{
  "arch": "ecapa_tdnn",
  "model": "sound classifier",
  "dataset": "babble in 24 made-up languages, each with its own sounds, syllables and stress or tones, from a formant synthesiser",
  "train_examples": 39062,
  "noise_aug": 0.01,
  "n_mels": 64,
  "hop_length": 160,
  "input": "log_mel",
  "spec_augment": false,
  "win_length": 400,
  "targets": ["language", "voice"],
  "num_classes": [24, 4],
  "norm": "batchnorm",
  "hidden_act": "leaky_relu",
  "depths": [8],
  "kernel_size": 5,
  "stem": "single",
  "widths": [384],
  "label_smoothing": 0.1,
  "loss": "cross_entropy",
  "init": "trunc_normal_002",
  "optimizer": "muon",
  "muon_scale": "match_rms_adamw",
  "learning_rate": 0.0063,
  "momentum": 0.95,
  "nesterov": true,
  "orthogonalizer": "polar_express",
  "adamw_lr_other_params": 0.00089,
  "adaptive_grad_clip": 0.02,
  "cautious_weight_decay": true,
  "max_steps": 4200,
  "batch_size": 64,
  "epochs": 6.9,
  "lr_schedule": "cosine_restarts",
  "final_lr_fraction": 0.05,
  "warmup_steps": 420,
  "weight_decay": 0.1,
  "adamw_weight_decay_other_params": 0.01
}
Rows from block 4, named by matrix and row number. Each number is 128 + 24 x the weight over its row's rms, rounded and kept within 0 to 255. All counts start at 0. Numbers have three digits each. After the name is the row's rms in percent of the matrix's.
# mid10: scale 2 width-5 conv, dilation 3 (model.blocks.4.mid.1.0.weight, 96x96x5), inputs 0-19, a 5 kernel for each
mid10.36 096:078103161164136151130135148139122145154147144130123133138109148139135132156117124121148162111081114123137133096090099122178135111118133105105098091110133122131150157150155153115108126126118124151145139150138133154156156151110126118102129177131137125123135104090107123151116155144098080118125112104143
mid10.37 095:104115143145155136141147120129133115118126126130132126133141151157148128108127133131134142104061067120153149155138131130139147143143123178134094075086113100089097118114103129139151119102068049085136122117115122117101113133155113084094098084079120130117122136134140148142160166149139133117098073102155
mid10.38 103:145124096086122082121147137161070089117127148084108152137159125100109105116130148135132151115119088093112129150152146099119142157132091160117099063098183154117133127200137100108162153145149169141146154149090102086086130131134185145120090090130103109123147113100096122112131139131111092128132139158184
mid10.39 105:111119106127145130100104109122149148132116087103121125110118140146128114103127125090069112104122127120150099133145135112107137134093088105138126102107110125143119124138140139134148129112125172167138161170121101136144162163110157138114126144146157142111103133136124137139149173124100130114137105110107
mid10.40 101:148146147118125144123145155176122143150139150154138152144108143136124141148128139136142146114103109112124096105124148162119120123110117117125111106123142143141130119131125113122137142139117123130083101142148124213163129099081140113109127157138101113122094161153166155135150136151119104181170166112113
mid10.41 089:167147146131131134110130147131138157143130125129119121120108145129113092091102095085094121106135165173191150117111125112125147155136113153124116149167090126136164193144138109108138122133130123117123137134121093120113127152152154168149117111083068080103127162157156138150132121113123113131143157134146
mid10.42 111:136111106105120133134129126111120121115094098161164182159092118112119119121160128103112141150146149129097138157167136092132160184154117145137159140108096107160177159152154153133138173109121137125124123147136094144148128126132142141121115134139134114106109140128106109127118156137094092106098107084082
mid10.43 100:106110127125129131139177145135129124139136142111159176163178127135142150138096077089090122153164133096089112098108128159125121130144162120144140118121129123124116158138131131107103115097065062083128139121115118138135147161142144122159157119137136129135136132134141110108152145141156145102132146138129
mid10.44 102:140123139163151146145162158148097099129136131142101101151139116100097097096146130146124115130149140140155171148109115123149126088106109159124092102147112100111119132097115142144135127101092115125183126124144138145118127138112145127119116110116109103115137162109103119118108112141139146078109131122114
mid10.45 103:132144131116122127172176170151085073095107109154119110093094129121126143119124144158142119107091098115118133132143124100140139136138131124099108125131114129127140139124101090116134151164180175147093129118120119142154134122081128138126126121132130138127105135107109106120126138138137142125133132117117
mid10.46 104:122142131128154133110130124111099140155129102106124168148099121143149132113075124149132142124153142127115120109117115122120109147154101096097120134152087138131145126130135146146161129139154150106124140137118158098110123137131129158163138105095098118126125125174177167132073084099106096095115127118088
mid10.47 100:146130100092122107098110119105087128147150157070083125157150100108130130121122148134110121160128104054076105108121122127058102159140093157156141133139180180181134137170161132122116148132101125150162158147095112130140138146133149213182142137097105137126094115120119127133197198158106092184165135104096
mid10.48 103:116101100083117157144114114138125118145137127087076104155149106103102104120172142097077122115135101127174157128095100085147115071070084140154127092104157144111132175095136153147163095140131121130144151131107096107100145154124128119128133103147137139139127120135161149131126126150160154124131138129170
mid10.49 108:185153087082127130125154140136158130074112138102131148149171138135132139126157145122090080098140144136131115137144135132137140130133127141133122118106132114107120104160117110128121116126153143113218218118090113071094112170198106125133121119138119117121132116142151131109124146138136137109132123126123
mid10.50 103:145171167128128106108133144134153169151119097108130144119123134154172162155110095094136186121088108138144146152134117133150167168117102140132109106121135132137154137074096104125160160135131136100150117112123165105131157112116180171144125123097120146153150126144165142099066091126137164144172171113112
mid10.51 091:138134119111111067097082068088094114118143137146143138133127133123119130133112121110103133154112103101134094117132130141077128131120114130144133129110127167130144212146151145142166131126122138132174164099092170133106102106116171140104104126125128129150151114133134145165121110088119125138122115092094
mid10.52 086:127125127138112112121134167158171168145144118094120111116138139151120102104120117102114152123135118138178160137139156160060079133153135141133137131139163135102101130168146162152152141153108102160147132120100108154129141150136129114136121122171149144122117100118132119119136116120135131130118114116114
mid10.53 102:121104084102123087113126116118148121116123129144129117110112126127143146148079082111133117136176166144114097098120158176133125121123145060074111161195108123137139141151132134136131107111128139135113098111131162158150153155154106101094114123178155152137092111124130126139075107128121101096097111114135
mid10.54 101:139166166156118149103086091088110123121122100134136125145149118163168135111156128096083078135123115117109122129140162178111104099114135132145142142128081121152159152101094109127098119136150163162128172156139132166145150135111095070091110120134150138128129130144142135128135154140116116157148114117145
mid10.55 101:137141133104094104114126130087155120118121129152135119099097123149141132139070109130156128155215164141159141112101119135113132142156178122117111130149111117117140126124126136145151141112115111122086135124117144122137137128126102107131155137108139146134128147131142130084123128131114104159141114097125
mid10.56 107:094108117126142121130144121117129124131124148203177123092093107141143127120153136124115106132172135105108143143110110130178201158085060111131134161161135109126104114117138147120104106116138157177127112118107123132122115121152144111110142132138126104087119138120132159130157109090103150170154105100136
mid10.57 103:137112099095101101122100100105134143130132137143139135129119127163172157150164123088102123084103110128143119122138141108104109142166156119136139122092135127117136107149142141149158130166181191154139122132129114171132110106115138152143147135128109105118149184177167152132153133099089116109084085112129
mid10.58 098:132112136159132132121127116131121103080096117102120134132123117135137133114145127141159156153186179117105067099128146157121110095124149136158155140121089096141149137113134167182143171178148124147199156144146089120115137143152125120126115136138147142147136158121127124116160148148126130167145143133119
mid10.59 094:143132134140159105107128116114134140137128117107126140115124124142147131123099118169210208135167154146127135134142143129063093133131102151162146106098106112132166185156151160169136125112085091159088123158145128094074089131144132125108102110102107114122131146154128116128135131145136121096084115121124
mid10.60 097:180191147127152109117108101071087094117129177136151154138103138128117130147158148123124136117119149169119164136137127132098099140148151188165161144150133127125142148105110143165191134117122171154106120122111131101101103103118122128128145158180146147142135108159127118136142200165132145154221206163136
mid10.61 100:101118139152154106093119123082107092103120110170122116134124106124161143113120109100109147138139171192184124129125112106121099119156156150146123118103103111141143169105119121136155139138112093126098090098098114148149152157161122125141175188121157164153149130101130126129121137150129132118108108114179
mid10.62 108:157157145115097147162123105119130131107111118117131101105135132139136132136135159144119129155152113113110158170158134126129150150126129119137144119106074120142138131097131121102118144109095137128165151161154131128159152103104144127139150146110128123109112151170156128153141182155112102121144158134119
mid10.63 100:114148163158151105106118156198128127121096073130111141143089135129132140155126102111122122153124147153139100098146179127106101113119114145146119119149133115105128128131111093095110148135088083123122127125084087085090123145118132149130144191138145144123122110164146110098131191228162120107110128133136
mid10.64 097:118119147152143135119108108097127145145127120113108116141165181191187186158124116105105085125132122112128145165157145149103110116100081107122115099133135125122140151096129130138139101095084089104146150135127120144132130144164145107077083128118130133143146165164176175151149148150128114119107116117130
mid10.65 091:152147122138130109140149130119087105121118109114120131107086142148121112139092110138162147141139121129143129140153133092115175174132105088095138135126099117106105132125120113120103109098078092129078096132139138144167146107139131147175178160140092088097122147141102106165137107058088114165156116152136
mid10.66 099:110094122125095134141135133143076104141158139110134140135127101109144163138150162165138121086108137114099161163143147158132124127135117141149175166105152171159152153115116111111128086127171155107175138130117068078102133146142122125111122124124108122138114098117149140125134111104103121076098145131086
mid10.67 102:112111126138160146109104121118122112117135125132122098095103117112130139119121131142160188171149153156146129141129119134153169160154139129114105120122083106137159155164153143132141097129157146092145177176175156108105118131121133110128126116147124099119141110117118132148131118114112132090101125118122
mid10.68 089:113126146164169131132146150165160153127095096124115127139128110118109111128170173171164178141146168153118096120136149168104115126138119143134147164125138124101086099172164176193183135141120098091130124127143155102104114116114104118119118105134114119119120102125111125137107116116132131129158144144119
mid10.69 086:126108100120138143106105120126165159142135129130161145139162118135144128134120138137123110106113142169126141117104112121154146141134137133131146138122105092124127126187162136143156159154169131135088101112095072144165158145135125124127122080134148151131138091121135100092179136123123139141131116117133
mid10.70 101:153156136127125121125140148172124124097101150138121122149160131123123126132126113106113105168163118104081108151148132111091099114126156193181139106066155118107115111150174171131087124124142139133154126097079128099147170163141101093159179138127145123084092107119123134156147137111130144163138130156154
mid10.71 088:119129112086096082090093104104104136160126112111093116145122089097104130156122101110119129093106096110114171171148127125104122125131135093111118125191117118114110096072122117106143115102096115126134128137103082128115114125120145148132135113114132154146117126131113101091160169148132127102119087109137
mid10.72 099:147138104121157101069105134141078100120110107141118145122109127116132159177117126119111136164150127103104087102115118128154141137143133112118115083088132104121090110157131115114155160159183113102165162136086077188138110124106149147148111074149096089114131158124110129093140111092125119103117112136154
mid10.73 092:171155144139144140096088109096164149139145181180130105111117105122132139137117140124116109110088078111123114145156152137115107108105108146158155149175146143142156144122134147159154133127134130111098101087102113129132137111112101100103095105144135137133133112087078101119091097111113120130125102110075
mid10.74 091:111127141123115132147160164176117113125133112096121118113143135103091114137097088107115105117122132137141134128133142137123116155176147112104128142133143131097087085087086114130132096119115107139112122116129150132134135139114124149137145141148113091086054137128102091090105104091085132092138133124174
mid10.75 097:160132113114107096118110112123147137144131099119130102119148119116117136120095118113111132104136116100129133178190174144076132164172150108150168157123128122107110110151132105098105114084071088117124123128158132118099095104132158129132145124136123113107088142159152128127144116128145135094116120127147
mid10.76 101:145139117089112145111120124113130127135129120142120122140136122129115115135139134134088058091124146126088080119139139135131125116121116183146152156132126141166132119088094121115116134133127102095120110129137115130099087082095098104110122125131109103089083098133150168168118142142126123171154115122137
mid10.77 098:108119112123160166147119115158129123158135099182157121098097132120102101143132129133148165160139100148170169112109138138162149114099090107153167154130123137131123117123149182193159096101117145173110126132133133153123109115141131138134128132125134140163187146107057058100151095078085111183150124116147
mid10.78 109:128096125161138117129120135147115140162133092129137142120096116132149128096136145157133134127112119095095134116128116113094103127157163150165160153119127189166072062099099135155136194152099101097072167194139094113108146147148103128116114120158138101089103158135137132144126121108116129184136104116103
mid10.79 105:106115130138153142118111101157137133134111101150164158145132093101108118130161138135121117113114089081116089113128153173120123128118122160115123162155156186137119143145141139128102154186161160150169150112095122099096125145102146150135114116166149137115108181182184161115160117120121129097092106108108
mid10.80 099:143135146153112147183211183117141135122114115172162143174155165158132121137136156173179163129103090107126075101115129150123114119133124119110133170211112156147134115145144108081103088123118111108131103110131140179158137134120080112143141128152158153127115096080098133145209152120105071097115132167123
mid10.81 108:119110134134136129114102110123099120144155127117098123149170101137156134100176133115124126125100145189138138138131134150143080089132155122103105142149176148126113087131110132171145129145118107094170119140150087115129143142162150182135112129115117124137135114104118122137126138152141140080098135135141
mid10.82 106:123140146148124099113133130128120104115108106171164142126103112122123108121155164148129111128154169165133144136126132131195121092074102125142134115101107163175168187130150151131134137122103115116089140179172168129135124107094095120136144129133129126132157152119087082087110136139162148134106091105095
mid10.83 099:115093068091125173117137138123126119140163168109117146163146137120098089091103122153160168146144109098108120095093086079132106123128128114160157120127105130161162147085144173144134106136140193210113119102115135120103099126137113093100144146127143134129125137102094116154118150134131145148148117118143
mid10.84 089:124113118128139090123132123102184149142146130153159145146149151138112103117060085117120105094116124137178142147131116122134164167165153156163156138156126132147108112114113109076072166140098098146103106118119125074094095108101154131141147117087102099107101169163128131114097097094117132091099100130137
mid10.85 102:175170148126111132126117111118146139131147143127130131123126120106106112113083100134146165117172179169151136128104094111111102091110131148122122146129137148150163188134118129143146102107110124129140113113123122115143158172174157113090060086127159159148137128147152140142139137135131140148136140114111
mid10.86 103:109124114099109083134147110108128166170117115112178181114101086081089096109103112117126103107119113128140105133143118119110118121133161089142160141102165138078060079085129117135123127132132144125055082079115130146133118115157166155140151141126136108097108121139152162145154119101112142147111108108071
mid10.87 105:099112113143147119127127115092059109106119143152168179146133053069120151161092105118132158127130137116110165154128113119155155143135121168112094122128120121121122120103128131142144121124138142164114108109072101150158145109080168161157136122123156161151156114106119141134159132124130120115121139157157
mid10.88 099:105128142143131132138127130147125135116095105132162160148152119121107096098182185152150160105103124145134099120137143165119138136121138129125086082121104132150140115105080055066077160158180137120128164130119114098120149165167149111110131134154156133122118116121139114078103134145158120148141143159170
mid10.89 108:114151178139116154120100137129164111093114132190127069127158137127106124144139118125106080142134124124111139133139145125127093121158111124142131107097137072114175162147133144143127148165148066137128105137168125154158132113106103116179191155106079100140144159160118097135121138166150118132148135120115
mid10.90 099:140136128110106158103093115101122119120149143135118129129111141131126113108062094110112104156142135100114128129131124124101130112138152113129153127109157129135125124106127124091056133174193144114180165112118149135127128134129118120122117107065095110137139133156156133116117092121126132153139159113098
mid10.91 100:118122128112105120125142103071134149155132131126096118119114121118108123132115122135127136096115136152155135139120125118091098109139156148126158164169152145149169183103108125146172155126107112132132097099103092124107096111122096131106099128129117109117132105125126150143107106123115114105127141132089
mid10.92 102:148143108126122116133125116098177170123099062109114122117105113120119148146093116119110102118146147125130115111120116115131137123107118120103109111111087102094092138173127091097109065079073110146100123119116105109119104122134180147129105090191153132123131120121130160166137137117152178093111114168160
mid10.93 107:111124122159177132126152130080132121131140131094085131110083112144172151140167136120118121129131131141155155120103107106138141136137146140115121119085169171136103119133118136134101203172119118126140105113114119093135148134094117139136106095079113142165192151146137160155122107097139143140140150176177
mid10.94 090:128134093107150175189154160182134166143129134114126115134156118130118121146111109113129106132120104104093137130131117137122151128098101130120107107095119123120114117100103107114124149139108100116126114070094112048113141136117138116125141132123117127118097106123106109128108130147167140165183117109140